{"model": "contrastive image-text model", "dataset": "scattered letters and digits in many colours", "train_examples": 97500, "image_size": 64, "crop_scale_min": 1, "horizontal_flip": false, "rotation_deg": 10, "tokenizer": "word", "vocab_size": 53, "loss": "sigmoid", "embed_dim": 256, "encoder_arch": "swin", "encoder_norm": "layernorm", "encoder_norm_position": "pre", "encoder_activation": "relu", "encoder_mlp_ratio": 6, "encoder_head_dim": 16, "encoder_fused_qkv": true, "encoder_bias": "qkv", "encoder_qk_norm": false, "encoder_parallel_block": false, "encoder_inner_norm": false, "encoder_patch_size": [4, 4], "encoder_conv_stem": false, "encoder_depths": [4, 4, 4], "encoder_widths": [64, 128, 256], "text_encoder_causal": false, "text_encoder_width": 384, "text_encoder_layers": 8, "text_encoder_norm": "layernorm", "text_encoder_norm_position": "pre", "text_encoder_activation": "gelu", "text_encoder_mlp_ratio": 4, "text_encoder_head_dim": 48, "text_encoder_fused_qkv": false, "text_encoder_bias": "qkv", "text_encoder_qk_norm": true, "text_encoder_layer_scale_init": 0.01, "text_encoder_parallel_block": false, "text_encoder_inner_norm": false, "text_encoder_drop_path": 0.15, "text_encoder_positions": "learned", "init": "lecun_normal", "residual_init": "none", "optimizer": "soap", "beta2": 0.95, "learning_rate": 0.0012, "beta1": 0.95, "shampoo_beta": 0.95, "eps": 1e-08, "precondition_frequency": 32, "max_precond_dim": 512, "one_sided": false, "adamw_lr_other_params": 0.0011, "l1_shrink": 0.01, "max_steps": 8800, "batch_size": 256, "epochs": 23.1, "lr_schedule": "linear", "final_lr_fraction": 0, "warmup_steps": 440, "weight_decay": 0.1, "adamw_weight_decay_other_params": 0.01}
Rows from block 3 of the image encoder of a small contrastive image-text model, named by matrix and row number. Rows with one number belong to one neuron. Each number is 500 + 40 x the weight over its row's rms, rounded and kept within 0 to 999. All counts start at 0. Numbers have three digits each.
After each neuron's rows are labels from the 100 images, of 14848, where the neuron reaches its highest value: "strongest on" is what is common among them. Only what is clearly more common there than usual is listed. The data: scattered letters and digits in many colours. In brackets: how many of the 100, against the usual share in percent.
# fc1: MLP up (encoder.blocks.3.mlp.fc1.weight, 384x64), inputs 0-63
# fc2: MLP down (encoder.blocks.3.mlp.fc2.weight, 64x384, transposed), outputs 0-63

fc1.352:499410543509495489495527477506509513531472507608578510428496502465404487476393530505507497504494515525524488460401477500503495500408421474497517502471474516498499491519487523418485518505510447
fc2.352:476500448507487496500465501510529561537495521432478510501464513432475523493512592501449474539485503499565470465504532537439533527512615491534442575493631496505489508427518510548505502472487523
strongest on: teal (76 vs 40); black (40 vs 19.7)

fc1.215:553519447538496386464500417501500563511523514490502524479514490416459543513434502500510515522499350471488502466528506489438504508461491591502489467511499501463511514476500589500514515497498516
fc2.215:462532602482512518559500569424402477498502473497466505499503444583538509441607497499475514463510610497534527515502501440499503520507535536527506485489502511567483529439488472484482480507504482
strongest on: brown (80 vs 19.8)

fc1.213:502509519477452467498510420505500557459511653501528445452543567418448469521483492486519520501454544500428498561491498501473500503529500482441486464439507504452458500532517589533509498515479506
fc2.213:436465532503504503466464451489502496515515428501434496466481314481529551495476511495512503503469499497509476474505492498493538496478510500581504574509499355511499503498496494499490531531481497
strongest on: blue (100 vs 20); black (48 vs 19.7)

fc1.315:519516501504539539602500522534512501572529423499478528487513558566572500510519498492493466485486483455546477494495535505406548518452516526469483465447498384544503538540500518523471499502508393
fc2.315:522467549579556556470499499518436494506503515501500434518518500522500486548499493403504401460593502494437505493484492498499480545583496507407502505494497476473500530497502557488605444499521507
strongest on: blue (86 vs 20); black (45 vs 19.7); purple (42 vs 19.6)

fc1.286:495494496505469501524497501470501495444497438522543507537424438492523500484471520420534498460422506419461488568464436531521495459514533490547488535506529540482482469373498532522445529496598478
fc2.286:536518503489532506544489558486492502583529516502463463495506523540480502502524473521459498510523504513507565372503524419506460521443506538448504459444406496500485546632498493483501466498437496
strongest on: purple (84 vs 19.6); black (57 vs 19.7); blue (47 vs 20); brown (41 vs 19.8)

fc1.288:457494490501504506454432505564502437417545501526468480506507470450498515538504429540587513499495498579503494483534432539367493504505487476455535483482465431510489558520438530483498546498480536
fc2.288:545487533522444471447463515496512491536538555484506488508447572423507492433510528500499515480511510413475468519455527449600546523571496491534483500493490553486542424490478546430501421436511482
strongest on: white (48 vs 19.4)

fc1.339:533528560484539534377574520466535504574532489502491557502497504500472485456497501502407507501530517508506485499541516498601457507531506545500511542499590427474506493456558492483470519463523574
fc2.339:440493503533498485506439544542493498517476508564589498460520499482535540498503562490580513514477472475504547395483499554423557488507517537488570553478491502497615541502495521534515579490508507
strongest on: teal (65 vs 40); brown (55 vs 19.8); black (54 vs 19.7); blue (44 vs 20)

fc1.138:500594413458509500487523501512515465471533431437500448484538510514467528431483496496495556465497488496504536544457550547532496545507502504605526490505494504456524620491508465569482469453552467
fc2.138:501510484471460504493455479501447559529426515539498517507478460541591504523508465498529500495443482494442606458557454468476469435505517562469447431490581500563493445482466508463510536479476561
strongest on: white (80 vs 19.4); orange (52 vs 19.3); yellow (41 vs 19.5); pink (40 vs 19.8)

fc1.333:510505509416495510483452592503534528466506508450501523501497495477431490450487428503555475512516471505492531565539588490524596546514496468521489365503469506498458490595500500489482503502518482
fc2.333:446512578534489489473505318471473462489502512501502511528531561533494458521473508473463516528486507526474505540540501496433379607503537489509473513494508456500504504501511506533495523502504500
strongest on: white (100 vs 19.4)

fc1.78:439490498487522496511517466505489560470508450516415523447540559494491445404483516523520479531515509495612493502503538497494502522517486433475496506459525578521529505578509548503487426494399555
fc2.78:562477501499418423524466553511507429541524552499514423497499527497480499525494521509488495512501443501496428494545488562492500540499451577467505495433521505477399554519503481389487504568495494
strongest on: yellow (93 vs 19.5); orange (47 vs 19.3); white (45 vs 19.4)

fc1.269:513494496500460490512403540509513412503505600460482499531420584488506550458475500513464498488426497501465464454505496500509489535527528524527482505500427514601482453496589442463501538525503476
fc2.269:507386489569479536458480501517529499554503523496547471497557508502500492518496507503484474513502495528526474517534540383504568510506536354541478502477576489482495506551487500515504497485507403
strongest on: yellow (97 vs 19.5); pink (45 vs 19.8)

fc1.36:438460546497538482441464467491487493505469516498516489462544545570495502499518475461456447493483489498465585496483500483436477455579476553466500568586472396536505500409563498490548465501505504
fc2.36:521492425457449512493508522495547499511486473498502545511499452479505499493395535513623512507502506493496449510490501474534482536385508491502491452433527608488500544518464571498462518495444547
strongest on: teal (96 vs 40)

fc1.373:503606524494475563409507499509526497508472492492495540496499484452500443609545476501551457514498537511529487476497504495504541524548516581547533576518496485420498512495500491494528498442486381
fc2.373:467470508486524505502499494350464499491505496493507515499531500518516548430488479575387544457486496496380560490534525477508491455456505475457491448499501505502498556513501502514448491506497586
strongest on: yellow (93 vs 19.5); white (49 vs 19.4); count: six (41 vs 16.3)

fc1.346:546496499493527505467501499540513512499446437526493310516527528423503498509517513468462467502503499498434540444526505482492498499556497486535609467519473476489513496493474505499485492577505434
fc2.346:518398534496492499626521505490521449517508515453492619530450500538505453506507518516444563471579484507569447499476524506498551500498501492469460543541501507497467505487474509486556498505583544
strongest on: blue (87 vs 20); purple (42 vs 19.6)

fc1.17:512459562467474631550490473490470500499506491476497496455499445513514548507518492506502515507531528549499553498503491575463476555560482533576497514502499520593476530497486539604458498568422493
fc2.17:524490497583524491503472603517510507502501496496482545547453538536501483498503575526502499517517525468485497476401498508591597493496505495508487496496531416486507524549624542468517486462563498
strongest on: red (77 vs 39.4)

fc1.219:500517504542478447496509554500555639512489484456487423473470461606431514515542535479477503502438479444507501502497548500500556490527498496487499563521512514445496517490458503594481499498489579
fc2.219:575492491471471572541501514488399503501478505488509532547535411455577494487502527504511481505495538566415502499502498509499454495540548504556472398492499522508506482515588497415499533493466448
strongest on: teal (75 vs 40); purple (44 vs 19.6); brown (42 vs 19.8)

fc1.201:500494530593479485505518513529407514479498548530495538557483575500427473481501507479543517485504508477554482554460530480499480491496541555500518576503502502491622485488390502508564499492430478
fc2.201:510511496477537503448492512486555531558504467518499569475494459492509558507479489568453492496505505584387511502518479509504522574523464406488500469518500496522410550501584487500401500500552527
strongest on: green (97 vs 39.1); black (40 vs 19.7); blue (40 vs 20)

fc1.93:502563520493499478544393471515504502475482525566487430499491535503502527494514470491522501472484563506531427400488526502547601500441532501490427490523472530516475498430437561500516498500582535
fc2.93:492406546497506571419513473505509477511491534475475506574502502472500465527474554439494504473627463451481544529518463491387470476505502487508507574476502492468471513485544507460580481474493519
strongest on: blue (75 vs 20); black (46 vs 19.7); count: six (37 vs 16.3)

fc1.162:479502506451499515453577532494586418500547496522499446500493486509412481497465495499417482430501501479492527538506493418541517520592498497514549480447444540561502511488496501432551442500530455
fc2.162:501475568518519508502494503466398499537490516556507545497505555496549495458528502463592495602463446511534495478501465488442476488361481537479466470513511465504524501432507551553495532504533490
strongest on: teal (96 vs 40); yellow (42 vs 19.5)

fc1.381:500519484553524496535501494476504499580462531497499523531501559335522480549521544555450512500457483576477533497491561493416556499478480495561476514459497553480442488513514506521504502530527567
fc2.381:513481496498342510515507515505500500494465463512528483494527505469460493407515500470553474486478538490590495482626436517547470519471501496498552517500535497462534491476494497451497593465516478
strongest on: white (88 vs 19.4); orange (51 vs 19.3); yellow (48 vs 19.5)

fc1.156:455399585505502533521559486499512615504502506467436562481509532536535421460505463460491512509494503493545452495443534485488496560494506412521509415494456546500499459500481515497492458561503495
fc2.156:535500486492527508501567577496527566527498602501492453500582487499493503567486570494463509420497567506523464501500478493463486520482528554495544431498497496448431426547559508580481498535511512
strongest on: teal (100 vs 40)

fc1.190:466544498568401519539495495491506513479507511386479499504480507548503515443479506570547511500497525469579504451458502531411616501535476467446486439457507500556540489472479533490502517537501491
fc2.190:495477503446550505469517505529550446504499540583549495520583443419503495492518528499468604508480485499457534470490444441503441486494529545557533468499533528517539508371519443502492495519484504
strongest on: yellow (73 vs 19.5); orange (46 vs 19.3); white (45 vs 19.4); count: six (43 vs 16.3)

fc1.211:514490403420488495467432524512510549633475498541485501410419494503494474456455450486522502501500549467499526550510452555415493489493501471456498452490466497530521459510486513488548494499553498
fc2.211:486501542572521499581525476490504449467552451509605473586451484524496517461552555518495496448418496508476488506525503468474575524494505486475501480499587472473489492462517481486409478559486563
strongest on: white (89 vs 19.4); orange (51 vs 19.3); yellow (42 vs 19.5)

fc1.357:508500497439537475638581453498534513503505494485499495419539506559527396537480575550522477518496506500506500499489572451568514456495505545559505510492510498467487499491422473479526540533520501
fc2.357:524483532574473486496504563546481447551502512533475501514451568531494467495473499523469480491690556477495453507514479507558503494524501510427495522511502479509491529498568505499502420486478452
strongest on: brown (74 vs 19.8); black (55 vs 19.7); count: six (37 vs 16.3)

fc1.172:539504506432557564471541506534500506585513510567523493484501519548494642524484526456499494488509531500533537484514483399511506434490484467465478451497503538528523439535554531481565468446502466
fc2.172:501483455556585459613502578508495501455517537470500530581427498490546442606500477526522503538539439478477478476485489480497497504480481519438501582496500487553446516485505487546514445504501516
strongest on: green (89 vs 39.1); brown (41 vs 19.8)

fc1.83:552517500450495486515489479468493484498487520504548500553363504504507530462502517525517492531586499548495532368525482495510507498435431534475571531562470527552505511471488502476507500476410528
fc2.83:464577478496482412481490495534491495500456379556467480489500475459537500491505514514473467498503505481495503500508560419573516386430473498498499564473505512585484515493497472575555515500498499
strongest on: green (94 vs 39.1); count: six (47 vs 16.3)

fc1.379:473499498557526539476545556490501539502499380511507607455484505584487485506499357470514580494499498433526504497451473448423501496502487476496500501540526481500517492499501498495518488482501560
fc2.379:485465555499505521463569499474444541516497596451524474545541440420531538499492486520431439460653465504487522501500563529526508488497515507499499494504487519488445485486519459473443494488519437
strongest on: teal (75 vs 40); black (49 vs 19.7)

fc1.363:523491584583476493469506498490500544545466552637468535530495507471476543543537504500537498497528509601489461474497516532518539506496562500518495521525492477579500477463457523423502577472507450
fc2.363:497500498414633574457484495567536605625497458439494501484503529465468567507497501511498501467513489501562500497501506434539501472481455473500504508537549531490498531505506519545500513504507495
strongest on: green (98 vs 39.1)

fc1.140:551502564503406607474445479500513490499493491488496499500439473506481506458512505472527507459499597500516487485514481519535492435466520425503492400513498557470522513567479487455539461423564458
fc2.140:478477472529626508537590547435493600498484496491561496507410510522498470527520503483540425498505501530503489576451508492496492515475503536535498599509439493483491518471468569523511474501488493
strongest on: green (75 vs 39.1)

fc1.332:504570578457471497491545475451516503494370536499490535447499539493426479499467542529549560480548523500486528516483553462512515512501493506529452479502504480491513640439541470555499499471499484
fc2.332:490486485609514483495431498648530488506531497501502503564496449548594530547535458467464500448444457499481503502477505486544508499598526513489510512508512532460459498496483555470515558514486484
strongest on: white (98 vs 19.4); yellow (42 vs 19.5); pink (40 vs 19.8)

fc1.65:501487501514493493518539500517501473500504508564496423506541489469526525505392479446511301497460516505509465499504502481438525501541401526478507498531502516500503493488539507526498465513552538
fc2.65:478537481481396481505445428505500461520388650526500503559544515501459527525509538543496586521492474479518514464476496503499498491523503449485520522445509521536487517447483499498430467494492478
strongest on: blue (96 vs 20); black (42 vs 19.7)

fc1.14:499393505473508515499497518522552465529497500420502462510538540537452531472523497543437485538412541533590470476581499495554519485498537507538496420432494466533484498525453546451526549498448495
fc2.14:518518461538495466504485481386491502550503535453487492500472456441526434581498509487505531501533502427455499447424511505508496511493507524539512512510510514426520550536505500512430373413509497
strongest on: red (97 vs 39.4); yellow (51 vs 19.5); orange (45 vs 19.3)

fc1.250:495640501499499493554477467499561504465499566500489437467434502614443461492524578555503502488484499478500464471597495446492512500511499571497469489513454519550491464478528512503497513459503493
fc2.250:519511379497478582516500480505468502518504501517454479568621558515495536509508450505563513493496469484503501535490485511515475450499492423499547507455551600469525501475473498500552412513533483
strongest on: brown (99 vs 19.8)